A small image classifier, trained from scratch.
Data: trained on drawn human figures in many poses, 97500 training examples, 5.9 epochs.
Rows from block 12 of a small image classifier, named by matrix and row number. Each number is 50 + 12 x the weight over its row's rms, rounded and kept within 0 to 99. All counts start at 0.
After each channel's rows are labels from the 100 images, of 14976, where the channel reaches its highest value: "responds to" is what is common among them. Only what is clearly more common there than usual is listed. The data: drawn human figures in many poses.
# c30: last pointwise conv (model.blocks.12.c3.0.weight, 512x512x1x1), inputs 128-255

c30.98:54 73 55 53 46 43 51 40 63 48 51 55 34 45 40 63 44 40 59 45 56 49 52 46 21 38 59 21 13 79 30 52 37 53 58 51 47 26 27 55 64 59 66 43 51 37 51 48 45 41 43 40 32 49 52 35 45 51 39 36 21 41 37 67 44 73 54 49 65 44 48 25 57 34 50 30 55 22 50 56 53 31 63 37 40 46 59 32 50 57 25 61 38 53 49 46 42 52 34 52 42 52 40 49 39 38 41 44 31 44 69 56 47 20 34 44 76 57 53 36 56 39 45 49 52 39 60 47
responds to: lying

c30.340:55 55 57 41 69 31 44 52 38 51 60 47 45 36 39 45 30 39 43 43 58 44 50 53 40 39 35 53 62 50 41 33 48 61 52 47 42 37 45 21 41 49 49 57 66 52 61 48 46 41 43 36 64 54 67 53 43 56 41 58 71 69 29 54 57 49 36 34 62 49 45 40 61 46 42 41 72 58 47 42 30 57 28 65 45 65 63 52 38 53 56 54 34 45 45 53 51 42 42 41 45 40 36 40 32 37 53 45 50 48 56 52 58 61 63 47 39 32 57 62 58 51 43 59 40 61 60 39
responds to: orange trousers

c30.294:48 16 46 51 39 47 45 37 51 79 32 47 58 32 51 35 56 61 44 53 33 46 48 61 51 54 58 34 42 40 45 54 40 61 45 44 57 43 51 47 55 45 65 37 52 61 42 45 63 44 47 46 48 39 49 56 61 53 40 47 59 57 58 27 38 42 56 55 30 39 63 43 59 29 48 31 55 31 58 66 38 58 32 33 43 48 44 58 52 51 46 44 58 55 26 38 50 28 41 65 43 32 55 72 42 69 42 61 38 46 51 28 41 52 27 47 53 47 42 41 69 51 43 44 49 26 35 41
responds to: orange trousers; squatting; yellow trousers

c30.276:77 44 44 47 49 59 46 59 54 57 62 41 35 55 72 52 46 49 42 39 33 37 60 53 59 56 66 40 54 57 50 66 40 46 37 45 50 36 71 37 47 45 45 53 53 68 59 46 59 42 29 34 54 47 48 44 59 49 45 66 59 33 35 52 41 61 40 39 53 35 36 54 47 66 57 51 54 51 45 59 76 58 38 57 34 47 39 40 57 62 56 54 69 53 57 66 48 32 73 63 62 71 48 59 26 33 53 46 71 58 46 64 55 52 55 57 67 40 57 42 41 32 37 48 37 34 63 45
responds to: lying

c30.407:62 60 31 29 66 36 50 40 26 19 59 49 54 08 56 29 31 49 71 51 51 60 65 44 35 49 53 38 31 24 39 53 55 40 43 38 51 54 34 55 46 41 47 49 20 56 58 61 45 68 59 39 54 29 53 60 30 56 33 60 55 38 46 54 43 36 50 31 52 42 58 54 59 49 59 55 75 49 41 42 38 42 41 43 21 31 69 37 42 31 45 68 52 42 53 43 35 51 33 52 51 51 34 36 34 52 46 51 29 64 15 53 59 29 59 37 44 37 35 45 48 57 35 27 50 53 35 66
responds to: brown trousers; squatting

c30.228:65 52 48 51 54 68 63 55 38 32 48 52 56 27 45 36 48 57 56 37 50 35 35 47 42 40 43 57 35 34 38 41 65 19 37 55 35 65 49 58 62 49 55 57 56 50 40 49 36 20 39 52 54 48 56 46 35 28 46 79 59 56 29 59 71 64 57 56 41 48 31 61 56 35 60 37 48 36 34 55 68 65 32 55 64 46 52 36 46 60 34 37 57 37 27 36 55 51 39 37 45 31 78 47 49 44 49 41 55 47 56 54 54 66 65 36 60 49 36 45 44 48 45 50 43 39 35 54
responds to: red trousers

c30.26:57 42 57 58 46 46 59 46 31 53 31 50 25 55 18 16 59 63 39 34 44 63 49 59 47 51 25 49 50 66 51 65 44 24 42 44 67 43 50 63 61 60 41 39 55 40 60 57 52 33 32 55 46 57 32 70 55 52 42 49 46 52 32 52 34 49 41 30 40 30 45 27 44 59 58 59 61 35 42 33 41 54 29 68 45 36 65 51 37 51 29 49 33 46 35 57 26 69 38 47 23 20 67 38 44 56 47 48 47 38 43 65 60 57 50 39 71 53 42 73 72 36 45 43 45 58 53 50
responds to: lying; red trousers

c30.14:67 32 56 88 28 61 50 61 41 23 50 49 23 57 32 32 41 52 70 81 55 61 58 42 49 53 60 48 45 38 63 60 56 40 64 49 51 49 46 47 36 51 61 55 61 36 40 57 49 54 47 40 34 70 71 67 77 45 52 51 73 54 53 68 58 51 54 53 33 78 30 57 50 40 55 44 47 18 63 60 42 33 54 65 49 55 69 40 54 53 68 43 57 41 50 54 46 40 30 49 37 51 45 60 53 54 58 45 55 52 52 40 52 37 38 61 50 41 42 46 49 56 42 60 53 43 40 38
responds to: grey trousers

c30.504:43 42 52 68 43 51 52 27 51 52 66 64 72 52 45 47 50 37 41 26 43 31 47 54 53 36 40 52 45 63 55 45 50 38 49 47 64 39 56 48 40 50 67 31 52 41 80 40 34 74 58 68 44 30 47 52 32 50 27 53 42 53 46 64 61 47 41 53 50 31 56 40 36 42 46 62 57 35 51 27 61 29 70 54 42 52 61 55 60 41 57 67 28 61 57 71 21 44 55 62 46 52 59 44 55 47 61 43 58 46 52 51 38 41 47 43 43 60 60 48 54 47 44 45 55 67 60 56
responds to: lying; purple trousers

c30.162:29 52 55 57 40 42 27 58 48 61 54 49 34 48 57 54 37 61 52 47 64 59 44 18 49 38 32 34 59 56 49 52 39 37 60 46 57 44 43 59 58 41 53 34 60 63 48 42 52 38 54 54 69 52 47 53 50 55 50 65 52 45 41 38 38 54 52 19 63 42 60 31 46 46 59 40 66 52 49 72 49 33 80 55 64 55 51 37 37 54 55 49 64 54 48 54 35 55 60 58 53 51 48 48 28 53 63 51 55 72 59 47 32 56 36 40 64 34 74 42 66 56 44 49 38 45 39 55
responds to: blue trousers; squatting

c30.247:58 56 59 70 41 51 47 50 59 32 56 58 63 73 58 58 52 60 44 59 60 29 53 25 58 53 53 29 43 35 58 51 70 51 46 49 21 41 60 34 53 37 39 46 40 58 58 52 67 54 39 48 64 50 71 65 53 47 68 51 50 26 59 65 59 61 45 45 49 63 44 45 49 53 59 59 35 65 50 40 52 66 57 50 58 39 49 50 40 65 38 56 48 64 55 58 37 27 66 64 37 67 50 49 53 51 30 60 49 32 60 36 55 50 56 39 37 28 49 45 60 49 54 55 58 56 53 49
responds to: black trousers; splits

c30.415:71 34 64 74 16 32 34 57 35 44 63 55 43 56 80 56 45 57 38 46 60 61 60 53 54 39 39 45 53 61 59 57 68 63 53 53 46 24 41 61 55 57 68 78 36 40 37 51 51 56 37 45 55 49 56 52 44 44 65 51 45 57 50 59 50 45 27 56 54 55 36 39 45 59 85 50 29 31 35 72 54 47 68 58 37 40 46 45 31 45 37 53 39 52 37 62 60 33 53 33 38 40 57 62 53 72 42 41 49 45 27 63 53 60 63 47 48 37 58 66 42 36 52 69 52 37 10 50
responds to: lying

c30.490:45 51 50 42 35 83 54 49 78 49 50 36 44 30 47 72 79 28 62 54 42 69 50 43 52 70 48 50 64 36 23 44 57 77 46 46 44 54 59 37 48 56 63 48 53 40 52 66 67 79 37 74 40 28 43 31 68 66 41 16 49 64 57 48 39 41 66 53 34 41 47 51 57 63 58 53 54 56 55 48 56 39 42 52 34 62 44 52 62 42 43 56 42 49 43 50 50 71 52 37 38 19 69 68 29 57 46 51 68 57 39 46 46 43 73 48 36 43 62 50 36 59 64 57 43 51 39 58
responds to: red trousers

c30.233:39 58 49 47 23 51 53 52 62 71 42 57 69 50 35 37 76 43 53 53 65 51 57 56 43 48 47 67 47 73 39 41 60 52 39 61 45 48 81 47 36 56 46 56 45 36 32 48 51 68 33 38 60 68 61 52 45 33 61 42 70 61 41 49 53 45 51 50 61 51 58 48 43 44 46 47 49 60 49 32 42 50 68 35 73 66 25 56 41 57 43 59 55 35 44 47 47 24 62 30 58 51 48 48 65 38 39 40 66 36 64 44 42 62 48 57 53 37 30 41 50 65 44 71 51 30 43 57
responds to: orange trousers; squatting

c30.74:42 54 65 37 45 73 61 60 40 38 50 53 78 31 74 52 44 61 52 36 62 43 59 61 58 40 62 40 33 79 46 31 63 37 56 31 50 64 56 73 61 45 43 45 56 64 64 55 52 34 37 61 39 66 45 35 46 58 58 51 65 21 35 41 52 65 54 55 40 49 51 53 57 31 40 55 44 33 31 44 44 64 60 62 56 66 28 33 36 50 44 59 47 44 53 50 28 34 53 31 58 56 43 44 48 59 40 52 42 61 53 54 55 44 33 53 50 42 44 62 51 43 52 37 73 53 59 72
responds to: yellow trousers; squatting

c30.435:54 45 47 47 59 43 36 50 31 43 52 43 39 66 48 47 38 58 41 55 90 37 29 52 42 62 45 63 32 49 68 58 34 62 29 45 36 34 70 55 64 43 54 59 73 48 54 58 68 62 40 56 43 35 57 48 53 48 42 48 62 39 42 60 56 40 77 49 33 68 31 47 47 59 62 48 50 70 37 60 55 43 37 51 42 22 63 43 22 29 57 56 47 40 51 44 54 77 52 57 47 40 53 38 45 46 52 65 47 47 21 51 61 50 53 60 45 58 49 52 50 32 73 41 48 58 34 48
responds to: black trousers; handstand; pink trousers

c30.138:49 46 33 32 37 53 43 41 38 50 34 60 43 72 55 67 56 49 48 54 41 62 43 53 48 64 18 26 62 53 56 74 39 69 54 25 52 43 56 43 43 30 38 47 41 35 52 43 56 44 56 63 40 46 55 34 50 56 49 58 60 31 54 57 32 50 67 54 47 68 54 60 16 64 33 55 55 68 47 71 58 72 47 53 40 36 64 50 56 58 39 40 35 48 53 61 64 53 50 43 64 53 86 68 37 72 40 82 24 39 68 43 50 33 47 40 39 44 44 55 35 48 50 69 42 56 33 56
responds to: orange trousers; lying; handstand

c30.71:56 57 54 30 41 44 50 57 47 58 59 49 44 39 54 59 49 45 42 64 57 40 40 77 40 41 18 73 32 58 44 50 55 21 57 39 43 35 73 45 57 75 32 46 45 52 33 32 52 57 41 60 43 48 32 47 39 62 67 51 32 46 31 40 50 55 40 51 31 51 32 28 52 51 42 55 58 58 40 46 61 36 61 37 68 59 54 38 38 38 55 56 44 32 64 52 49 36 55 46 71 61 69 39 57 52 48 42 66 59 51 41 56 64 45 51 69 54 73 48 49 56 42 44 39 69 39 38
responds to: blue trousers

c30.476:57 67 35 55 56 44 51 58 69 52 42 64 45 44 59 60 50 64 32 69 43 37 47 43 49 54 52 25 49 32 43 34 64 60 47 47 52 46 35 38 56 52 45 46 67 42 25 47 59 63 44 51 51 54 48 50 49 39 54 45 77 46 41 53 57 43 30 49 46 48 41 48 72 56 42 51 45 44 57 55 49 61 56 56 43 43 34 41 37 34 62 64 40 50 52 64 32 50 64 47 56 43 46 49 58 38 41 34 38 51 55 29 66 47 30 43 50 59 49 57 66 50 55 52 51 37 43 65
responds to: handstand

c30.446:57 69 42 65 72 35 32 36 50 47 33 44 50 54 39 79 53 55 51 29 30 54 72 45 60 50 47 44 33 64 60 49 51 63 56 36 55 70 37 54 49 46 21 46 39 43 49 48 58 48 62 76 62 48 63 39 63 58 45 54 47 55 33 48 57 35 59 65 37 51 52 37 53 26 50 50 26 53 46 52 35 59 43 60 51 42 42 37 57 56 50 46 68 66 50 61 30 77 60 57 67 63 37 47 56 75 51 50 55 52 57 61 55 83 25 48 47 58 50 41 73 46 42 45 61 54 54 60
responds to: orange trousers; squatting

c30.387:68 53 41 61 43 66 58 44 59 80 44 29 49 59 55 45 46 48 35 38 55 46 28 33 49 51 44 54 40 43 45 44 40 44 53 51 46 42 65 53 64 80 48 50 37 54 57 57 70 71 40 33 73 54 33 56 40 57 57 37 35 54 82 41 50 57 60 69 67 36 81 44 59 51 49 47 46 65 50 56 44 58 54 51 54 67 60 35 48 58 66 47 53 63 49 50 54 47 48 45 43 73 63 51 87 45 29 54 64 74 64 71 64 54 53 49 59 54 48 17 40 49 51 57 59 44 38 46
responds to: brown trousers; teal trousers; squatting

c30.132:59 40 49 39 52 39 67 62 51 48 35 35 45 61 55 51 56 54 49 75 57 58 62 31 36 40 58 23 56 56 61 40 46 53 47 64 59 37 65 56 51 24 54 55 56 51 64 55 35 50 63 46 40 47 49 52 57 35 42 57 62 58 58 48 47 43 43 33 45 50 47 63 51 46 71 71 28 72 44 58 42 54 36 39 26 48 55 47 50 32 41 27 47 27 34 60 55 56 48 29 44 41 35 50 27 48 55 45 50 38 55 41 54 35 36 38 46 38 50 51 65 38 41 60 75 60 57 57
responds to: blue trousers

c30.8:48 35 84 61 45 46 69 36 35 18 65 30 31 60 62 23 70 46 39 49 32 36 45 29 57 47 70 48 46 38 68 58 48 33 66 50 54 58 48 53 49 57 50 43 39 38 43 50 32 61 46 48 52 51 31 56 38 36 50 50 60 39 44 57 49 46 46 61 47 38 44 35 75 58 51 43 54 44 65 16 52 47 73 45 31 63 76 48 61 56 34 61 52 39 39 48 55 59 59 67 48 38 35 78 65 41 47 50 46 40 78 56 35 59 58 63 47 45 40 65 69 51 40 62 43 64 36 45
responds to: lying

c30.455:54 49 46 55 30 43 47 50 51 42 28 44 51 65 36 58 50 86 65 52 53 24 52 35 69 69 36 62 80 44 38 55 42 35 44 52 38 60 54 51 28 64 57 57 56 62 71 65 51 57 69 63 56 47 57 34 53 46 29 33 33 31 36 52 54 53 63 35 66 42 54 65 44 53 65 39 43 39 74 47 52 53 48 41 52 44 41 36 42 58 57 33 54 34 41 76 46 54 50 70 64 40 43 58 50 66 62 31 34 52 45 51 48 53 46 72 46 61 59 61 49 60 38 51 35 47 35 55
responds to: black trousers; squatting

c30.205:40 45 43 50 55 31 47 47 56 55 28 47 59 46 45 40 54 60 33 45 41 45 30 56 50 60 45 54 53 34 43 65 43 50 41 38 60 44 31 52 61 48 49 45 47 66 59 46 57 51 52 55 46 36 58 38 56 36 55 58 52 43 52 67 32 48 63 56 48 51 60 32 22 47 49 50 35 32 46 29 50 52 37 65 55 50 65 41 41 52 48 31 53 34 47 58 54 55 52 59 47 55 81 57 66 46 42 30 58 36 54 39 51 39 56 36 30 62 51 32 38 61 36 48 43 27 55 49
responds to: purple trousers; squatting; white trousers

c30.290:63 45 58 51 53 20 38 35 64 40 35 50 43 52 70 62 58 67 53 48 54 45 53 67 61 59 48 34 63 40 43 45 49 62 49 52 44 44 54 35 53 51 39 64 58 62 61 41 37 33 48 25 48 57 41 57 52 42 58 24 56 52 53 61 46 48 54 29 51 56 45 39 33 58 33 41 39 43 66 71 70 42 42 55 52 56 46 50 50 49 58 64 29 58 68 57 49 61 59 41 69 54 60 54 63 63 51 57 31 33 41 39 68 62 45 58 55 52 62 48 46 36 45 49 42 83 61 54
responds to: blue trousers; squatting

c30.459:21 33 56 63 46 59 38 44 53 28 44 44 33 65 58 60 32 43 55 39 38 36 70 49 41 48 52 44 65 46 27 42 45 39 62 44 52 44 50 38 31 52 36 42 49 64 36 42 36 55 47 50 53 59 53 54 42 63 57 31 54 44 59 56 27 63 66 56 52 72 36 57 67 53 47 45 57 49 60 60 50 56 50 52 56 56 34 48 58 45 45 59 63 38 60 76 41 30 38 32 52 44 55 23 43 53 44 50 44 72 48 59 39 66 59 53 65 57 50 58 45 43 44 35 61 51 36 42
responds to: black trousers; handstand; squatting

c30.265:46 63 55 48 42 52 44 66 69 54 36 37 37 52 49 49 62 50 76 52 40 54 58 65 36 65 51 51 40 58 46 19 55 39 45 65 56 33 61 48 40 50 49 50 62 68 56 56 59 39 51 43 34 30 75 66 57 33 75 48 56 51 38 44 26 47 51 39 68 58 51 56 59 33 41 35 57 47 38 55 52 33 50 44 68 31 57 31 47 45 38 52 57 51 36 53 73 25 45 45 52 42 48 48 57 55 38 58 59 27 40 70 48 49 52 52 64 36 48 36 60 50 54 53 36 54 52 53
responds to: brown trousers

c30.108:33 49 61 57 57 35 72 48 49 59 42 47 42 44 30 44 49 36 46 43 52 58 64 21 15 93 42 55 74 54 43 35 58 68 67 51 48 60 55 61 55 47 23 63 45 32 74 50 41 39 74 67 56 49 53 47 61 57 63 62 49 50 34 56 23 66 53 78 39 54 54 40 52 37 55 61 45 41 53 39 54 41 34 47 44 62 62 56 75 66 62 45 53 53 43 68 52 60 44 46 37 52 79 50 47 27 61 47 51 48 56 29 56 34 50 48 53 72 50 39 50 44 57 54 68 38 26 46
responds to: handstand

c30.15:37 36 31 44 30 51 56 52 71 40 46 69 35 49 34 37 59 38 29 46 48 33 46 53 49 23 55 49 53 44 58 53 47 26 44 45 49 50 49 47 59 58 66 52 47 38 54 41 47 58 57 40 31 29 56 61 42 48 42 27 46 32 40 37 45 44 45 66 44 52 49 37 36 45 50 64 66 48 54 40 30 48 56 64 72 53 42 49 45 24 49 38 51 38 55 32 56 53 57 64 50 28 54 47 25 57 39 69 39 57 35 35 62 24 54 38 55 49 65 49 42 50 48 42 34 36 54 47
responds to: purple trousers; brown trousers

c30.210:41 57 53 56 50 39 66 27 58 55 41 38 49 40 36 51 24 34 40 37 45 66 57 46 52 61 59 56 43 37 56 51 31 60 63 57 55 22 37 48 27 65 39 60 55 32 52 45 58 65 35 60 51 61 58 49 62 38 57 56 49 49 46 39 36 24 55 45 42 47 56 52 18 62 58 49 44 43 59 54 64 46 57 43 44 47 49 60 48 51 50 36 51 19 44 35 63 48 64 37 57 36 74 63 50 46 44 62 65 42 80 63 49 48 50 52 58 45 60 63 23 53 51 25 52 41 48 34
responds to: black trousers; splits

c30.328:30 54 36 76 48 69 50 59 57 45 64 45 39 54 53 35 55 53 73 57 69 37 56 38 30 35 47 21 56 52 59 59 55 57 69 60 61 54 52 81 52 60 55 50 61 72 47 43 33 50 34 47 61 56 48 43 42 61 60 20 59 65 52 58 51 44 51 59 33 43 45 58 24 64 39 46 29 47 51 14 51 56 42 42 36 51 64 46 33 37 60 52 46 36 66 37 41 45 37 54 60 36 38 33 51 51 52 59 51 59 53 42 53 57 50 41 56 50 43 41 35 57 61 63 38 52 52 44
responds to: black trousers; squatting; handstand

c30.347:31 53 54 55 44 71 46 49 46 50 44 41 58 47 34 55 52 42 51 29 64 70 52 33 66 54 62 50 39 47 56 70 47 65 44 46 29 41 42 43 46 59 66 64 46 63 45 55 55 50 41 43 51 43 43 47 31 50 47 35 53 36 32 69 53 38 44 64 35 40 52 47 55 58 31 48 46 36 49 49 51 24 50 50 44 52 43 56 33 37 52 53 43 64 28 31 42 38 49 70 43 76 60 77 43 46 36 56 54 47 47 38 40 51 56 42 49 32 40 72 69 40 55 38 27 30 54 46
responds to: purple trousers

c30.69:57 49 53 55 45 44 57 29 38 41 49 35 57 56 24 52 60 46 44 32 46 57 41 46 48 48 54 69 55 56 43 25 66 41 45 60 65 39 33 48 39 58 69 55 43 37 73 37 33 53 28 60 39 58 34 52 51 69 33 65 51 53 43 50 70 66 41 50 39 43 46 52 46 20 57 50 40 44 47 46 40 57 43 64 60 46 44 54 55 67 57 29 49 44 36 65 42 66 75 65 40 54 37 46 35 39 33 49 58 14 48 55 36 52 37 51 51 64 43 43 46 55 34 30 48 57 56 46
responds to: grey trousers

c30.211:26 43 42 37 37 34 43 40 28 31 55 40 40 40 52 28 58 65 52 51 61 80 67 58 35 11 67 54 27 62 39 36 54 57 46 34 46 62 74 36 38 55 50 44 49 61 22 28 60 63 42 45 55 39 47 34 48 56 61 56 44 46 57 49 65 52 43 48 42 41 54 67 47 61 62 50 44 44 47 44 56 53 35 48 62 63 55 49 45 53 50 81 36 36 58 57 51 54 49 50 64 38 34 60 79 58 46 45 49 49 43 55 40 57 61 42 55 34 58 45 44 68 58 44 36 59 55 51
responds to: handstand

c30.130:45 33 36 38 38 40 53 65 48 43 58 40 40 53 52 56 65 23 32 52 38 57 71 22 47 76 47 45 41 47 55 53 52 68 46 62 44 39 56 51 52 58 52 58 71 68 51 52 51 70 51 29 58 58 41 45 62 27 55 58 54 61 54 74 42 39 55 35 60 38 19 29 45 37 40 46 44 56 67 63 32 30 30 50 43 34 61 37 62 57 34 38 40 58 64 63 59 57 31 60 44 59 51 52 39 37 46 55 30 47 42 48 31 52 51 48 30 63 40 48 47 48 33 63 41 48 61 41
responds to: yellow trousers

c30.220:47 60 49 46 34 52 47 36 39 55 59 41 49 47 55 59 40 49 44 53 34 44 46 49 38 47 41 37 54 37 63 32 58 41 61 56 56 36 77 62 43 34 51 58 42 43 64 59 51 44 52 57 59 62 43 46 48 40 49 39 33 49 63 45 50 34 58 52 54 45 49 57 49 49 54 57 37 35 57 74 53 41 60 57 43 54 45 56 48 67 56 63 48 56 45 57 37 46 57 48 33 69 61 52 37 72 51 56 49 62 41 43 55 53 33 51 70 45 40 41 54 67 49 29 33 63 50 50
responds to: yellow trousers; squatting

c30.458:49 56 56 50 53 58 68 31 46 51 57 53 30 48 55 43 55 52 58 49 53 52 46 37 43 52 45 40 44 67 57 49 43 40 61 57 52 45 41 66 19 43 46 48 68 49 54 47 50 45 51 55 52 45 45 68 39 47 31 61 48 22 28 35 79 53 54 69 52 49 40 64 40 51 44 47 45 40 55 45 28 49 37 72 35 34 56 54 53 47 40 53 50 36 54 66 29 45 38 52 35 49 42 59 39 31 61 60 40 59 53 41 68 62 55 48 42 53 58 44 54 63 47 29 60 56 63 62
responds to: orange trousers; green trousers

c30.329:54 36 30 44 55 44 58 60 38 44 41 49 55 50 57 47 41 58 37 46 44 50 49 60 52 56 47 31 59 56 39 52 67 42 64 59 75 65 41 46 54 41 49 45 71 44 43 34 36 45 36 68 50 47 61 50 64 39 37 59 49 42 39 48 61 59 45 57 65 50 37 51 30 33 34 44 51 62 61 33 21 43 46 40 42 65 55 50 57 61 75 50 39 46 30 33 35 44 59 58 55 60 60 61 44 46 33 37 48 57 49 55 64 48 43 64 60 66 63 64 48 58 44 27 56 43 49 50
responds to: blue trousers

c30.167:39 46 41 55 44 26 50 73 37 74 42 30 75 59 54 44 53 61 62 51 51 42 51 62 66 40 55 51 42 50 45 32 50 54 56 78 62 30 67 46 35 64 41 58 60 42 55 59 76 40 58 50 55 47 52 43 31 70 42 50 36 45 30 30 50 38 50 52 58 54 53 40 41 52 47 36 36 56 35 56 38 71 59 30 42 59 53 53 50 56 43 62 61 60 57 57 78 52 34 52 36 40 17 52 74 52 52 68 40 57 50 52 61 58 58 59 69 49 52 57 45 51 71 40 68 46 46 40
responds to: handstand; brown trousers; black trousers

c30.369:66 63 56 44 54 68 42 40 49 44 56 49 44 52 41 52 55 57 43 50 39 47 41 53 52 45 26 65 44 36 50 46 51 61 49 33 53 47 46 74 69 64 47 58 42 49 53 41 69 51 55 42 48 49 32 43 45 42 31 46 47 67 45 33 33 47 34 51 74 50 28 40 59 37 42 49 45 54 45 51 52 45 59 74 52 43 68 45 49 68 60 53 34 59 59 38 26 27 46 31 38 34 44 38 46 52 45 38 35 48 68 51 56 54 33 48 33 46 39 65 30 79 58 11 48 61 54 47
responds to: black trousers; squatting; orange trousers

c30.317:53 40 31 52 23 52 48 22 33 53 52 43 56 56 39 29 58 40 41 45 42 60 46 40 33 54 75 31 75 55 68 51 55 61 50 72 65 62 71 59 60 61 54 40 59 33 38 43 64 54 15 47 57 49 44 43 30 36 52 34 30 45 40 56 51 59 49 52 50 52 51 49 51 78 36 61 61 45 31 69 47 57 69 45 36 33 34 47 46 52 43 51 54 54 57 56 40 66 37 29 48 43 39 68 74 51 49 55 51 72 49 50 60 82 42 49 54 53 36 25 72 57 39 58 22 51 19 69
responds to: yellow trousers; squatting

c30.152:66 54 41 59 62 45 53 51 58 56 42 43 44 56 35 69 50 40 40 65 45 59 58 47 62 59 43 51 48 41 51 62 36 47 62 45 42 40 34 38 67 69 34 81 66 45 49 53 66 66 46 41 61 48 38 68 53 43 48 38 45 31 42 52 47 40 47 55 48 58 35 53 31 47 48 54 57 34 57 33 44 39 56 51 38 65 46 39 48 44 52 59 59 52 47 33 54 61 78 39 64 39 71 63 52 59 71 29 48 54 50 59 66 59 47 83 50 45 54 46 52 43 42 52 55 38 70 52
responds to: yellow trousers; squatting; sitting

c30.153:52 39 73 59 69 35 46 62 41 40 41 53 48 32 34 48 50 44 40 49 51 55 65 59 44 63 57 57 49 39 52 53 59 44 37 46 54 46 44 37 70 40 52 50 62 63 43 50 49 52 37 50 40 53 56 58 40 55 36 22 33 50 25 45 40 50 24 68 41 33 59 51 55 38 49 62 39 32 46 36 52 56 50 50 43 48 43 50 44 56 42 51 42 45 51 54 46 50 50 29 42 48 51 49 60 49 61 54 36 68 42 76 85 46 29 62 40 25 66 50 64 52 53 63 39 51 54 40
responds to: grey trousers; pink trousers

c30.430:47 56 48 68 45 55 66 43 48 40 46 40 44 37 50 37 57 45 48 59 48 48 42 47 54 38 52 59 28 31 46 31 50 49 49 58 43 48 55 69 53 57 45 39 66 53 58 40 60 39 48 21 78 42 54 47 66 34 35 46 47 72 39 49 59 43 56 46 69 33 50 60 38 56 68 64 50 54 20 61 52 52 48 43 65 44 52 39 44 48 33 62 42 46 46 42 38 53 62 44 44 41 48 38 42 39 49 44 65 44 34 55 32 37 52 48 50 53 50 43 31 37 53 39 29 47 79 49
responds to: blue trousers; squatting; teal trousers

c30.452:44 72 65 60 56 61 51 42 55 33 37 63 47 70 49 31 58 35 32 65 48 33 61 60 50 54 41 65 59 57 40 62 54 31 59 25 60 37 45 51 41 50 51 30 43 40 53 59 65 30 42 33 40 37 41 21 56 48 50 47 36 24 59 52 56 63 52 53 33 44 62 44 40 55 50 41 48 56 67 54 18 53 38 44 52 25 60 38 39 44 57 61 63 66 32 36 62 48 73 52 61 43 53 64 45 46 39 68 39 66 45 45 55 45 38 56 74 59 45 84 46 56 49 72 41 53 39 57
responds to: handstand; white trousers

c30.313:38 51 49 27 55 40 64 43 45 49 52 50 45 25 57 42 38 61 61 42 52 43 48 50 56 48 41 54 42 38 36 34 55 54 68 41 53 60 53 56 48 46 37 41 55 45 64 29 44 61 44 33 60 36 46 45 50 34 33 56 62 45 44 55 34 51 57 45 57 69 53 41 40 37 48 58 70 65 63 55 46 64 59 42 33 45 61 64 45 41 57 32 59 70 54 48 65 43 35 51 48 39 48 58 53 51 46 36 48 72 46 61 40 47 57 55 44 45 54 45 47 40 55 34 54 51 40 45
responds to: grey trousers